{"train_examples": 145000, "horizontal_flip": true, "translate": 0.06, "encoder_norm_position": "pre", "encoder_activation": "gelu", "encoder_conv_stem": false, "loss": "mse", "decoder_widths": [48, 96, 96, 96], "decoder_blocks_per_level": 2, "decoder_upsampling": "nearest_conv", "kl_weight": 0.001, "learning_rate": 0.0016, "shampoo_beta": 0.95, "max_grad_norm": 0.5, "adamw_weight_decay_other_params": 0}
Rows from block 4 of the decoder, named by matrix and row number. Rows with one number belong to one channel. Each number is 500 + 40 x the weight over its row's rms, rounded and kept within 0 to 999. All counts start at 0. Numbers have three digits each. After the name is the row's rms in percent of the matrix's.
# convs0: first 3x3 conv (decoder.decb.0.1.convs.0.weight, 96x96x3x3), inputs 84-95, a 3x3 kernel for each
# convs1: second 3x3 conv (decoder.decb.0.1.convs.1.weight, 96x96x3x3, transposed), outputs 84-95, a 3x3 kernel for each
convs0.4 102:563619389442531501504538533437505483539536439455511540511394496481436444531472495550550540533445474506566488529507464485569457481479454483453468501491522478504488535465421523449461482487475498407509441518496519528452531401517500552460517482501497440490519468471514488538483594451544427577491516467544540567570404562466408483
convs1.4 108:482464502495480490558473462504492483517421413536453492540518451580548502506562522521515507552528538483531477525512482492455484536569498559603498489502534467525531517499458565591472591541498461455430449478488484495487516478510514480531486572447489521520488555588518580576462460418479543428485541504448535535493504484406474503
convs0.5 100:538473525523450487492530565474475604451480515508551550453478503389482452430546523460494501537473474507447502515551471480515434497475446506505474454493475505589544497534455475457460464507534425475488534526473497490557518521516464467541475525475583482502476406485502514500517468477504544498513543515555430587538527451488441524
convs1.5 098:406491540496458506478526506489458497481537535434568515442436550471559554536499487460504481513570571486539504517542570451518517496480440537462509499530536521556534481477519573524540494563522499468516442522563486529526547505530455483458483443433420495504513594507414507555414460529492490465551488520467530504473511435476449421
convs0.6 095:464536518451467494540498469489500554520494505428480576565525478448547477442480483497471588583527508521454501587557538470548483508440512452447559531437576430501549505460527447474497472530502457495468458540553547479483506472440480517572452430548489539486523424526504426450500526584459450446423454485510459531534442508566535494
convs1.6 106:492496459463480468489487509493508557492479484446463491513472499541511565516513543486429471431468475468480457528454497489541454554469521462481453489506540559558453478471510407511542479531569504500541566481527480478517430531446515499508568507553472529569460423582500472521566544544525512463499486467481513551452515501504471445
convs0.7 103:446513433554477562489523432458463451519461547598414523525524561473484481478419470540544487488548519501443525516517507489541549510543496462519489467482468506467518443467462457530434489471485555541467483500540484491526499439529521509408462468451497551523497536389521492503462533463523446551530439573508486506550495488488495404
convs1.7 106:547557459505549481508540490557518412496527442539498538531532492544453509504424491466532439572462495469453448453466518538525537491498529432460522471441462532424501486543563579567539527489570459454469441505540529468442556401475527463449513476453432473475492523472480546481509553466455515523484379510517536503463531527482461524
convs0.8 095:514439476502569545456479496510446536548544512440485466484542504426451532468470483479509578480541476452499480506536457511486541516510478525437392448417492462481500490517485506510450473517513502513461470531538584519476473523551511458516562507500543592496487511474517485497473529426565483497485482557485500414467451581531500529
convs1.8 097:500492518455488549456525572490541518485490419485462510551508528506460541502573496495551502518474493489485429504486516532536469500517462444458521563515447573456399449443547547519477477445522467475444449518554525508435487461474460393485498528540496544526596499520471433478431526514544564479524470483464499532482547487495534507
convs0.9 104:503586465472564503462527508506511459562495446591545542445482461459441371486467417555523490485481463451461501482527467511552442480465496496497446456507492483524499543483486458551488387536540525475481479567507485519449489498488481507495498491493488479515514498502526513472406534508513474534600487493504496553460514529555432488
convs1.9 084:420461536456457564540464523513454463513510494545491498548500536506512451514476531445495487518539491437517500504463546494480469547539533498472476523497487463490541429426566444478544522475471566478538519449553447504449481486538434414499504521460485482440502471481445566505526481427432512468416446488486472429466486509479470461
convs0.10 104:507538440513498535443524510519530440572500479534441507478436526488386478413404499468468442486532509507541500429427554449464525514486465446500530480497480474487541450548450448539453523490504543411532462533491486458428513482520402486447453529438457521529444499558554504442483499475499511502515417558491563563500515497529500519
convs1.10 097:436538479432503480539471482541525447520452500514483465448535567490488487473511434447542467516421490450467443505534505537527548418518580489426492474510469532515450473416481556503508520459512488554467539552505558545510556479513526473522474502503500528483497521542466494507504554520504496515513470504467510485483532502506495402
convs0.11 095:446560529477521484483436451464445451563467556483503556521425521468470480428428496483442522496479457513464500531454569490474512513563496526472423490495489489497533516428487418528514536555573510445515541520463490521509494462480476498452523522474486483467430494477485438494558476507513465479518475480492505562584498491514500522
convs1.11 108:557535533506495516456458512496510502497508389514574459449499553547482522502538466461419509517460457435483450542497480509474521468462530521480458564482457536470502496462486459508540509520559498516528529498508508509472481498489507509444537564507514538554477446551492489564500546442519514486467512476447510549468428483448437489
convs0.12 103:494550470511511551586495440513526507504496552538491484488508448470556525433532539478581535476502507477533467521456605510452548560486520473511498569550549535497464523467483543471474503542476579482476462509543478414507519445558542487530516453499460490503492492506540405516420569417459567475498570440499509445528495520530490474
convs1.12 116:487500425502498475457473426477479445487508533483521428508590523464530480423529483507498484529507519531445545494505471463503526489514547533466577460557505433495495587564479524511475488534522484509463452520436522425444478449551557543518554504519500479511521526555501522521533480482499466505543511578529461465533493467527421528
convs0.13 101:445557497567613464537456548505489504479470506440501482518435615523431415533494495510448491530474501548490523537417453492670576487556459514506514509508489446480473478461486445486523483516457512496508423432541511502442456535531474529508491493507458518547547481455547422553433531504512398548502454562485493480474508450521456485
convs1.13 103:510508507556453447468485531487554506530543537499539488485465492509511511482525474465510481483399469522497503550503545513451460524514496510476479501489525431516512454487523474520500508475522460476433560538519531500466491569506499475589429486517488563488519453517467508509490590422499549494406547531532519533492486516509466586
convs0.14 102:452495543509551458535471441450525535532494514541463467490494504448453417484434542522480532510472544550593515474416423430417514463531514538537535557512465518471504537474492479537494491495503503452456458441483516535563470440496476475541469507505508478507469464442477421588402541463503508514510469440564475474546540570493510498
convs1.14 101:531558445520458463485465521488494495509459522431484543434459500493551525454517447524478481504458495482529516445518545464500519519527484558588501509477509530457454523474431453417506539449454427503473531577501440578513500555473440476545472468517515539567530536486497554517542523463517527513510442525536441460469457543465542529
convs0.15 100:426538527483484502479501520500583515492517499435545571565425494515463492492398431477493462505515462524539516493491478460422482491483537535503504570584504491526441515456527526494527510503510500501492443441446454423519550579443496464497522475448462453450448428476492514509514490540499577433480492436467453543468484533527492481
convs1.15 118:554529460497530477457480488449449532473448461555472428553592547588543503520525488504417445472404457526491489513473521484494549575543529532523493480522530505503433461520537475530498514522503558660587555440539476448540539555569565543540621512487562560488570514557531509558569598513535496489514453479531517573468481495498496542
convs0.16 104:543645563501486562472533497449601467489473517448513433524484493540510496503486542443484476497504501482487467482456431449539412564473542592557610518583565511516481478444505560558510551454467574489492472500531481472486520418470446537569486470519518462544516431518514473485533549464483413532441501478492515493565521519473484500
convs1.16 088:534524517451510514480386468537502472433467509499395523556455515485469475547516506513512487509488495462480476482451515579450503550458489493505494499499465434456459506457464468529485421527498510477564490452508482527434519485517482513504458558452514503524461481450526485541538538559516588523438489513487501441504445493498451454
convs0.17 104:462568526463535532527473460485507451539545455478496486550372511445536525485490525515502521558482441455484504469429553448543572572504499517444503508593497451522442486380483463499509486522503539533495475497467529539522515436436492510540454516479480504509469503540488513521515530513543485456488534494518550539490512492539570530
convs1.17 104:496477474523487470496454488543536519510522429558497480460534552468561541468455489537537545513522570481554516455451505488456569475559519506458481508500493472456446491518548522531497550596556479559520477538515443470465433505516430488459525496508466466559466508532466518502475421495534501491440540529483498490513523541517478477
convs0.18 099:466460489462482465431496542508603478523498436511472486415525481575556454526527517503508503519459452497492537474551546478570544469499465495369533505501516516505544451521468513468501574487547523511425584552463445486512523546509496504484522481547519539491480539498507475517508524455490556556514509491475540473593587501448486481
convs1.18 102:466534567483516521536542528521493406496460471430432478522511542597428533582544567489497459485578494448527467571554477462491536414388552544514462539509523510525510452517543493509582464477487544493511501454516546475450416507467445427485470443445483474510476440487507444488571507477451470527575537527503493496510433550466525513
convs0.19 099:489550476441462491535474426520544539558493431522464502492522502531487454449372455510416456469455530509506481472528532456444535554495506496488430513545513464490473406425483489589455485506499572591527442514471490513508502490516447569543509556527581515511532474518525489505434636526494469520562468479466448456525523527525506494
convs1.19 098:621583454561543615494498497487505493565500466491439465507498470552451509430484556479469451522482543449503470468461450444549586428503543497532567455438463561523509524525535495478497459520582528478460496496530469527460518439520462502504444522566557507551481499441491529474559550455467492535471462534536499469492468420499514487
convs0.20 093:452464503481442501503471476508551516487419504497469497494496528514473445430533491492466500475549500448429476538561537566521555406445462488434413421525472472480522468569465533542438489475508489515473476532564517464500509503512523472474520527500503481472524566487524499491559566494452529486468518446549505546495563502450540477
convs1.20 083:548552575581551523504582511500495502504523490478451481492459511553578490448521520558544463490519510525456442496486486530543526425433424530560445510496562558510489454513519511489443508461518463506455498483493535529484538496511498527457525572519447511477453422494549536527539515488521505517552487507516498520492462523443530469
convs0.21 100:473444450491545503504461494505466514539493513519485500450397524435387483405396483523442522481485527479541490532562459556458491498477531500455496503455487500531474481504456484547531492467459489555506542490530513510509467545411493467442521490457553533492518502520500470480540495461509484493568514505495460513490503513485499447
convs1.21 115:497488519485505542532541617457531488488473495575515510499574524517468521468558480486444592464537558448412469500505427479518487441462473475490563537459474534490560501523464493492539470483580468476456505520451636480424529500425538473459537459431469517506495527502460468530528527472588517487525543446537512557497463508461434499
convs0.22 098:547479551500486520493481517545516505491365528508549473506505494453511540495453488548507547491439415482543505446490526522540525467551430439449439509460472495500510506431574430502449505510476456522493518507517545503531483498453518505469559538532481511518471521480501484521548504479521533458433479528488489494471533485494521478
convs1.22 099:491480531515516500440470535468478520495566492545499458507457508493504523509553491484503484534565489448480474489500503402471442482559485542525514493499527559538536594509494537495519509595528503480539499521553491498472460500442527461486544499437568503509524499491539533530503493569525498481548496496471436560492484538401517524
convs0.23 099:457537423494487509564474504550484517495458546483463522530462497451478489485456505510463470495546523557538507491526506501405555552492446515477467559543528498437450499588509452549554508433473514535536468474522486499548495474481479492500431500490458505475533490448479526505493597509532416504473540453519416477478485504549473509
convs1.23 098:494543507505482468556532477422545491436569489431482499508497513544527511523526517451500561419463533482499511501519486539532464482521467494458506497435498573500594486562444467430510514474572484504521449425509460487507500497546494510520539540522462549507620521509554497478536499493488520517518516458491487476527509512508504596
convs0.24 101:503560472487437515517517428532523489601504530487516497516565475541510517448441520460450428522521485527436492524448372443385509510500503537485571579533548542472505533491474486527487483528479606482507491517435477494524512523508394520583399552546499528459475511487506436540490547438516534517573449471499529514532501523511456492
convs1.24 089:535494516577524490533456481455516478523475459453485561463596522455492472488486459499593506529495487518526463442582561529578541525503516477471515489491415526545468494498473505489457557450437496542514514506556487491537464465560454503613444541504435519501522489477537506464547526450490522448509413504525518480466530575511515518
convs0.25 099:531470545541490510542485513469498544486548546489493520491502542449585534413554497430514490518463468404497468504435502547454499505489504498478562493500498470490554508513554500515524549479525482530418483507524551523461441439455574515551479500483497531548504567550480502518526598570509445507493523492474504522509476509505534492
convs1.25 083:492587476527542512523556483476556554466482519520543555490500477459452497427504493555540529533491514489476557526508533503453459566541507464536513463459507500518539546483517425405476466483521475444400539541529569549490494453492461508496526501509551478583416469532457472567522555500556558471428427458537489511504517477506494570
convs0.26 099:536497522479504549530519455520519499499520505441477554484478525477567477515577469513477540523532549552436442535555465412619513531490485504538468484543531448424583478479486470536454399502487430477483497450467489428470513465464500503536500482504482548501519557530485467531473496490499512499489509544495466536460581480451504483
convs1.26 108:473496451492481461454468458421517482449494469491474477592486494457524489520470491532503519526489507565492568513464499573508509551477535468521582472477553509514546543508546576526496499468523505493551491536563521437522438497442508533432515551522488559529503441465510516529474458454543422437551524556520515538532495479508523486
convs0.27 100:500507548558540520469461462466468464523495451471491492422543459491615450566541523508477512573460489501497472548455477494526578520495527518531532478413469435495466472514480512478540508475467492545467507469527486483463543530447528546547468516453424549495493575502545408457471501473503494476505416521501500525533553514445514427
convs1.27 103:459505468490533468420513475402481477414500536506556503514516451486469552530462558526497509599539534585536522486450506513482550521503504509528598493443462499513512602485503408444450474443458540507534528578572487530455498477590564485535523426535538505472484413590473513558537547464520480494467508567537513543555460498584526515
convs0.28 099:488489517507468550526593426494536477519537422564460472494561520504571532519540523464482481501553529441477515471537525506541525488452476460523526465541436438519564471489500511451488486465411561479518523565530435492440536581487461496622535487535527547544535533428509474510493550534491510487425481417499530541562523493515534490
convs1.28 105:515522436509523457511523441442470453519504517476492516506508489512448519533471525389452447499522460508475498484403561497461499489437480469558523534509498477489473522530560534526530538512582561489515479552535536570518498488439433525496487461475526525502577406467544515493558555529511533506392523520511468512488474556510482568
convs0.29 094:503504458554533559565534434450525466542505509440465484490410462449545602474502583454446495468499523484508522537536547495526469503483459534450478473469583547544522426521541470536400494537496475497459542573517511444448540514514467445542579503480581509500490521504494465516485507464525522472430506497515489528507465566528410480
convs1.29 106:461438435497490445492478498466445561515484503509472529456504528467501525431468491466527450534508470507527506530491506462474418503506386428492530499454550501488493491523518532436523448472468557546596556462560513527561462493454485574465533577465459477496459487440467524404530555496480514520513457530529475428542567409483488380
convs0.30 101:503487529492498518489453519482452407501544580496496491568526546520457529420465526501488515489441509508582444414490461541497454514454449460444434421444511501479470463486470506521502555452520446519517441527554497512480434515490519538478485535497515546492498503561529575459479485479524501519496561457526524442475513536526623419
convs1.30 098:437512528445529493430522424536528523497513474555537472509519536501479503473466485474559503493473451519487478495512493490454462496527572568544490510529492481481497601470512510522483438496492505438426428436459536505560481451477547560521544471538458501503470461468464431476481418558477507449477485484548447604502537522481452613
convs0.31 103:479544490418403535510535494449506484485502523451446494494446433469564558538488484506517554482522544497517446500444446476426545584455473512431542555558493507546484487447496520459486592514562513573447527483535499475501504539431449480537487476541483550471431531522478478502519500473550490510472512600515492436491605534494495479
convs1.31 098:470491426497578560473562555593531597524556588469504554470499488457462556495499519544457481510528454463528556552542487510417486563508547461393453470446464469475502444444405524510516516499487427502538491454456531476465497488463470485511529484513460437453502460524465500521396485543493478469480474535556543418477516520537476434
convs0.32 103:554451542466494536601531466573487474542587513464506521561541463450519497487449534524520510540468532506544533498479426513526449530529473599555450510431505539528519599454434489488543462537529516491472529527479526507506462498479483533488443508509474508466442514533469502451492516560598437490484506562485541561482547604511510411
convs1.32 102:437459421491504493527570397490453549529420513528442453473445492470518502489415496473463475505495417524519492522497563593419482607509534454515459425503423529467369472489528380492549534500390481481490542484444484517481503494484495499565487506542510532527486522533502527430444457455536549427417466525560524531471500514457475542
convs0.33 103:480503536467475479518381479508480480571505531456482506535496492523559591479527615472469540484494509514526515547455419439385421509490586473425568488423503522478522550419431518576524515542489473532479522562459513483541515470509493530514487469480515519486508546589527521515461491520568471505491535505520589542484532498542473534
convs1.33 081:546621553517527504452495519535515492415493480498509574512483562427415450478396443504469470524451496501483481446507603525502473596531437471446450447522472460513511507516504446442496469515480437455440507513555523474574519484454428494534451492478489465520465446450514491456545509534566537455431519521457472449523495472512466474
convs0.34 099:420559579415454478499568529519558461535546465527505501541476499509491484462501507456541536539503500483456564576511460511445447471537524468440499489461455450544540511502462599465438503536483509527401544511517483482479517490483466511519488550514487580503539472515540499473510570586517522465529505512578480515461531531527465482
convs1.34 094:457463475500563579465422498532535491502443498564453436509447506500468534441505453468505564517483450507453472428464527511454446531495456430450495481521486502543481536504484539513463554528516551492485562499492542529455466433530449468509480501511492450413464528485570527524486495456508456444472438468568448498536570510473488520
convs0.35 107:448494507515526439445477504486464460461560429509501535542513471451554503504543432453516522492562533469508497457451437469533446430480439437433555501421541578558524455551489484494538478544510598468567564500461509496440586506449518457444510496492523503504464482529455529525520467503530539487474514502484451477466482475517431523
convs1.35 106:502429530572497462485520528471558488511482473494519475545546556487485527496491534531452509527499472479460515517442530523436521557488579509450433490471533406522544535520533481476492420475518470490593455575515419545546562616532551471530530368449548449550510539481510517511509437501546436546487502504491513499517507553445510490
convs0.36 101:486550498516442528492541498489543560561503496502543486462500493458557533491571583559520542493544477539536513377460408446425477474366401517524467537573509482463506475503515499579498432540486499533558482483515517487522543528504529498539541472528533558455480532472481531512575538472520599490539518561535479564534547517512526516
convs1.36 089:551457521523555521418442524505422539455505456403474465441465503546473506498550518473392420474524468492536521429491493504559564485477538505525519463444503579469601477409542450466511424511495490540551477543469491513505523482496524446489499484516477516490560497554571529508469515514527458435543463457553483472551536529578589539
convs0.37 099:565459546514551504495505521534479490525558512515491537512553506521553511592533520502469594517479449454498513528542415548566515539587522535511517442449446476501473580535507488451569409567554491480547560431480492550476567583534491522475496503495530494385491535513453517530561422503539518484484519517423495470519507452489494463
convs1.37 095:536452540453469467445494414455464501419460488473552517424445487465405453467486453510457526504530499545454483595484452501462517608528526502499498539576564534485480446435554429535442455409407511417539533567526497468530453496536475458508454394485513516480542520546552473561504436544480525452537557479475524457520481477532518526
convs0.38 101:476452520489483488457415520572496520499483536498502454533537578480470501466432565472525523582456492522505566479609534461629525464408454505467500520455510549542589513522497504426488500437537492482484524525484480490493440441471495424456447471500429500491514546488454435467515506473454487525477542519436497515470522516478525434
convs1.38 107:480463533487517551497590520592489511506502483462508478518578578495549535510503563439516498470535467506493451592494453473461488450460534401487441576542522521568483461588605477530559460471572531490556472508434535473444458430481536544501541500459478491528478478530538472517514469515443493530516535497463500521448508560442454448
convs0.39 098:535463431522497461537441632559495450425469435607513497523462544544473551444476549419509466554412551445494548527355483539457569506509517530511420537487454508492444492518540557456508522513503470512518464528505453455491508457561475514479529525520491537465552550430441490482552599515522442495532475492499462500507559478458526477
convs1.39 097:453558500520512429585501451462456470578547488541510553473465437569527464534527441518468478545483476444478523546558474485477558457573473577521502509512585509477497566438380515491488446498494465545548537472510504474473504499517478484525388552541485537543533478514463467479492484454522567499468401480561490490540499437594567543
convs0.40 098:463472573542541524535486474410459464498514480470566465566518431541577432545591497489473531540483528440501439453546513552454508478460549462561473506504539449522478506538477550511525452496467480536468465479499483562516531509480502485479509488504479535520474522533456583476497479548483508513466592439507531450475518463413462521
convs1.40 102:535493408489526519459507583463470543492451532498553576518452491434454457419474462496466554482492439531537527498415528547513467496564493487515553494476555403506506522415571486437493502445483479478558437502475465488542447519572517482537441507503502494523544462515513556510461424455500555471472487497528493493562472530564486515
convs0.41 102:454393492443500461514474588469535508548554508447504495556499550517552545496521573494542432467604474577446549573564452450521445467477469509479492518534506482480494529522440532417537456548454479537554507464549505469504521529599463474563435514469526459529519503477513530473517486532539489504473575477552484556487575454503495489
convs1.41 104:481464506465479543558524592532543578413447490532521531469510551503519476484496471443501544468467573449462539530490517505490558502469468443519532476472496465543533546555591488525475484569551495529505421568531536488515512440454464545524429452411535551497457474470521507467452410440473453503525510443450552530538507575534529523
convs0.42 104:485493515540432512532524505468469556419507538555474445443491517508573542540517581501529540492527548526479544434513494549419463466441488453510473585478487498457545454560517451508485502469487455443545439478582481462529571541566468498469514549501487508513542548481517481515541489463457545599508456575543484465523560491525444468
convs1.42 094:474513431477560455491525484527563447497527574397505572457468444473549515524479503535544455448473477481436474481560556499494415511539542453515540479509490441513560520520485543515523455518568497518517416486557431575570480488574530540545453455432435461480526464522499480506410505472368540517568487506522468505469505497581484483
convs0.43 089:571527534571475451555588553559410460531509490525426456548472513547499563519506506498533519549489455502498453523384509513482532516506441485521492540585481474535493519500455526485553523539547497530528407425515468506560523494553452531565480515467509527445534419486463543524512551588498455607498415598480471464484540506483488453
convs1.43 080:459451508497561426467456493521586511491507494533540519497488445490476471450576541517473478551540428510523491512488513478490577505562482498452416516470478554505529455454526458498520522583427452580646487522572476500560607536550510531540408460460491489478503526457479483491425448503407551494408449412493496510485445472493480486
convs0.44 098:425559612515531475586556434464554529524483509446545456502468426497554489505478563467507490533509471573484486529497495439460450543455495581473485540461486484549472544483465439541524539479486519606562512459532502520506545521544502479506457487529488480484469495522485517536496530511540481490492496557473521558515569487462575463
convs1.44 106:484433357534477553411495537539487530455524493462461481541468518509512518487471524481462452424422457535558509548572582470608518458471545521559532477500522510409472566549452545556505534513544421430498473457457553483526464537574533512492552497484457518522510493527455462483424466575499461437513484500502461494559545506564544495
convs0.45 097:526552459532430514444514525425483507545517526511467531482513491578526491553559519501506544526528552506502500436420474440504418487518509513562511524521542487507493477484466517495490451488514507478540539501606534513499498518439485502507505533432510523457466559507531515508478493451534588583469512538486551500483520504470543476
convs1.45 098:427556565422528548445430503491507483511476442477566576502424504507496485552475524509523466471494507490477429510502583486542547452514518498488458453449440468480452537493541501483506503534468472499513463481462492543532641494538564539489543432496516446467457491451487461459430424541439436464556523509517480442470487506525501536
convs0.46 092:522411496455468509537532452562455501453569499438431546462434476503465538564526574479518527508487547519479503457505506526464506474515501556476528516515512434492549455551460498445469487527572495554437513482566514464549465492517430499507528479534470521460517468491500524492574544477512461528472495531564510426493518575432552567
convs1.46 097:478461524539550468457500525483467557503453484495535468394500399502538505453486457492494618473505467467530562546535492506475504498519534495517543509561512561507497418460436491595504505498527570549514514509485505483426492460473527518457450467452502481478514477539546542573429446540525440538542470508509467465457508491438461490
convs0.47 109:438470532522514470461434475490538537480433480521603454483487481481447508581451453491534481484597493513490480555522462509443483516497548405497495445469510466459584406499548508501581534464478490580453459570547532532487545497557508442554498536556475531484498511573474549493522490551551516510447516485457517522506543475504501522
convs1.47 092:483529522564504462432518468508476421517517511455523497553494491509428476511504490502567471539472509513448514506470495564581471486590463540524494514511465455475517477543486515489470407468519543466487495418492581513462409489466468490570555551508636493498489514494498500440522495571521449474485512477418437511552584517532539530
convs0.48 103:499543478475507422431471526536488404545522401538540521426481491557488450465533397482473533518492483501493493491493578466452572554501501468532473519538486469484564531464493520462481481570522501491439455540478497512490480465497432529548485502491460468463470505486436447475421482547511518488547423504466459518515541526474549535
convs1.48 105:473589518530520482550483543495505476556499465572488508486506497514446484497490547472559492505507466464494471524482421506525571494520517449454459479511541491549545485498504571489449535459444468471495468523483547531567525491514524549614528545567465553620507587545526438502556583500458507529490547536497527515488466593500544559
convs0.49 115:519474487469457496536446461498505585533538584479515557480510444480458415523499494433526588527459501482463494494585524450617619484475454547510411482483483488497474444489524537492483495440467461552507426545514499480503528420519496550488563529513449480520458592454518499521544538443483534483504513471478465483490513505453496494
convs1.49 113:539557510522563524565516480515493453513535458498558514551542501465499536531538536506511498472507531402440546463460508464462524496507458566496457540542476443534462485541475570541461460467462513459530499465540572429491556454502567528518562627505492441463564491481497463526466462480498484458562455541512491535481444466495426511
convs0.50 103:452507488508559531489535443514468535478516545561522520479386582455595462487558480458502494496468465472547501511457476444612538570470495547503556402473539518490543458445456465528506577519533508508468457504474506513508422491540552508471444490533458476563517495487494520495454494555493491459447503484452497498416517497474510480
convs1.50 112:523495519489461487528507528461456489492472473535524473493440520495484513494545521520518510499467483477453541558494553468493574548477558466547521501460523460520452532472456484549562546577549513529447508449569430488406498546507445515515479516484517515482468471542515463482517454539450495515410435548572548548490490505551435421
convs0.51 104:532444502485537574495472502533426472414498574518518487469482494508452509487512480509488474420465508417486449547557439540513416540513538485548518466488485497500511592543488469434553470534503433543497486575437443538478457528528525416450549545508478473501550523457502564414522420479505599490434488498580512462533524446490435526
convs1.51 100:503520551492409535543561501510481468460491528555548490458483492504519502434491530514511541515505533505484516493517564555454526529519483552526532472513543511468546561540457522559548504548548459451501542437473590437513538500474523484499499537580504410493579478512533511455461476560516410518530542468492520499517467494498504466
convs0.52 103:556542504476537447485475464494493506519560484471531446548493443469472494477481526496497445575486547541454466485462402548498624482583592501455460461514475486482450544508471430468579514548517429412537444496509503501472543485484470436440522496465464478503521432453466526555520480537444460506494550527523484436506478466503433408
convs1.52 114:537545540554497508499537478510560495483466416486492498503518499492494530524550472513532485475499530548515588459483508507479513590523510474507544494495470512442526496477476441523431540502471512457478434516539429486570603529521484535509569525567472436482526531509508492501457477550502577548479463486560512466502480498495500511
convs0.53 101:454432533544525429535495498480493562495571472512525490477526417537454483494518515454467504489506525513510479492535433490443506457489437472513471507469561526514512538489473450418491480539489549524516525491448513559476543578506468452506493463516561500507477468453467449493537480475494559509526544469544488438488539573554539557
convs1.53 086:489479423542504499513553550554570570573470528436510494487516475541517470485479475416431516432504459480516494473474447521518518579518522474493556540535525528452518581430555555586538527498489498491431508433455492453472512564496457535505514482486475486553552549494548542480521469435526513495495486451543485549480484548518526511
convs0.54 097:536470465528490569454466506434518469363406486554479549496432416464440435495461442445474533496476504500505482550550494512553479502530485493498495447584533499517472462568492499441513543530516478399492506580415453491496526483464534648500507508459529442462487554475481483501513396499480567443507554506500492468443508505504470511
convs1.54 095:538520569500493504533540453464480527504543520571516509514511458489509499537528517562517486484566484530502465488506530507518546549535509544486481523505482555556522500424453550541517516475544495536506557469486584526524499505460513452503542537493516488525519488486490539531534480436589512498543538542525561556404504517492516561
convs0.55 100:519528453448425534463532482469558517482426551452443507482547551455419503418473521540445459552483474509494504454531591508566457488495467462525487475533492490493500432546556485472518516443479515502483395543498489470502569514471479440511542529512539470526428494501508433506471468479415541483378510493484466479468523424454490410
convs1.55 094:519424507534546551580473455506543458478602561449433531524590538531509591511517499439549493494478539528499526509447469500481483408481511524506502522487535500430578495573499562503505509493532489523512502471464510491493483537491511493490560532503518540549506553564424432504547521614493461543498558543463523461564557533513483468
convs0.56 092:443485444458395509550465530484527482497425519479438531467415408480494403474569470474493468486513517446480509547494495600593552523563417539481458420500489471461466496459478448543572478479571471452494522498468504414506482486526542593513517520475461484432490491505468429486442516491497433471403503510468563504544481452567495447
convs1.56 103:538526549502534497470522538513491490512508514532442464558495512557528525497483494553545470523516513566562509506521500495410475453403403497529488446459494493478532501512430492495498556591542500482507497511555542487464466440461475419464511522523509565549502584497568484465510479512493502556455514563500438505500503468475459467
convs0.57 105:517476514464469502549459401472509517521513518470505485439416504380481527420448462537492511491518476509454495474464481541509613454489506533480487460537496447506523529461478499562572490486494532500537511536489519441497469498502511507518479464518530471524481515513539487524525472510433473483502503534519514505495507524544465502
convs1.57 104:492569471539538536510596540460485528525511494510481576536542507451484476435558545557503467565518522534477478453494501434484483555516455448438448492506461534537540519478510478449473480531478459501455485516515544524467522561465457487495543609544465497478563536456497477479537475520580531541624536465522522513493462463437468491
convs0.58 100:542450510507506485546463489502442576513496488446483474466520500490406490480473540503515499467539488485498481494531555523446534453623533505517550517494488502507513469594482532490478493524528515532450501500499548477522508510450422473426526486523484473451476501506503490548505480457535506509454472447518536511519515474495479516
convs1.58 102:473518429576486489512538470520475518520516474480583480465484481561528500478504506456508577452479488489386496418458471511501439480519449541492514525574486420526523466544513527505454550421578571512487459502475578462536527529538574527488546432444468469486532483487540519511546533494469544526592515450476515570454545457452478558
convs0.59 099:515534479528505518506523469529546504484481528538451550573531542417486516478476579497514441507477520585439481476435466550496537521514539491396549464431504500467466531498490444464568399445488551504524423474502486495482472429451495573431485537466516478470518496478482491519498529483451546466513438454532499557459536450430540495
convs1.59 092:485485517496486492489507510514568476579535548507456488469483580506493487517522459533436491519493445490479534441468450466524524505449551549559462548601542537508528468588579426489585479414520554492448537499495525523518531528445491402504488512586466506531484535501487491514563581572556486574596480498514511581502495466501506495
convs0.60 104:468453522459579459466547461525491446539447505614538499514488506510531483538439424567452480551527414504510518502555644427511560514528573506532462450498412498481553499456499520549554501483507461475513546523585479498449457492479504501495540515501443585462459514472455443547447522537516547460506469474498527504435487480424488507
convs1.60 095:614552558571513503526576562473418382489484450578505523502486548455475491507421500510509529571586447515527506502461496509506449326437525515500484500516494495442472530542477469458469490496535533448405432513463457509521527516537543512548539509490532493525405468553445436522541487467539430471445477547440485457431607525501509591
convs0.61 097:490486465591433500478512541461467443389540531511476482472509466435488525428532485553443457518488482531524525461544567490557559506491482537519498443551558480505535431480518489527506469535524512545568434471528493537435443485517524544479504516590546535615528463534549461579489497425473447534465512494457503498465506459572521471
convs1.61 109:449488530507496471557499497486576476482546553495562455436516497468524528518535503514527528524522458504525552423568489469490475478470548514470529523472580482458521490557501551478515544579565439484479435507524506499524581431561546428485548483546442491512500515491436461526478515455433546575585491538493512508491475530488499471
convs0.62 091:522489465578500496539513528500529518426529501428524479527557498498538494474509486476537532517485528517454503485508439453498507574567569486454480515500538524448485483509526511501519516560509501455543508507495499522486502526527480480489532538533489448448452416469479488485506464515509492570391489426471500471512502556458498499
convs1.62 099:497480464488489449463485518461432500548460514529516608496450484496482475602480519553506495517506525496508532445437473511514481502490527566486441549510512495487495494518480515504541410506443529556546546478527514480474514438580516543464506509503541498428576522477495500574500534536522529523502547475509483547475520503473514541
convs0.63 115:551537493521449523500554522547537507527478534510546528370446439499585487506535509501492530459466477502514525494644537499593490485511509458422464513487488513564529516532463469513517496484496435461542577518500460494528517588448581538504498519506483567486477501505442455521471450467486508477483502493504477407516500476429488451
convs1.63 108:465471463509541533461483483473445523428477487467481464474463401520441440494479498555496512476556553572511491616577554527481522511499513529524501493487464489543511500539505559469545579467504438458512445424444442511511427484502495534445511534477489480501514454444543519583518478491535479467531476473479530511521497495526474488
convs0.64 098:530539514519539609520476544418458519438416572535457517485557518416439488461494544528516517532491483452515484555555594573506562469555584527508495512488434517544544467499493510484505415456529513538446478503533485476515533411408524485493544555453488453494522467497484472498517463504452521552497499535482485463509492495500441532
convs1.64 082:506526517456428498468478478456520491493568555493511544463586488567512558514511538495514498518471517470468507456468521504476503490525488431488526584516503582496518472553560458487471541503501515555520499474491601484498500447447492487431528570531471474509491532507529497519469530504393506484502495484437545551512511544495472541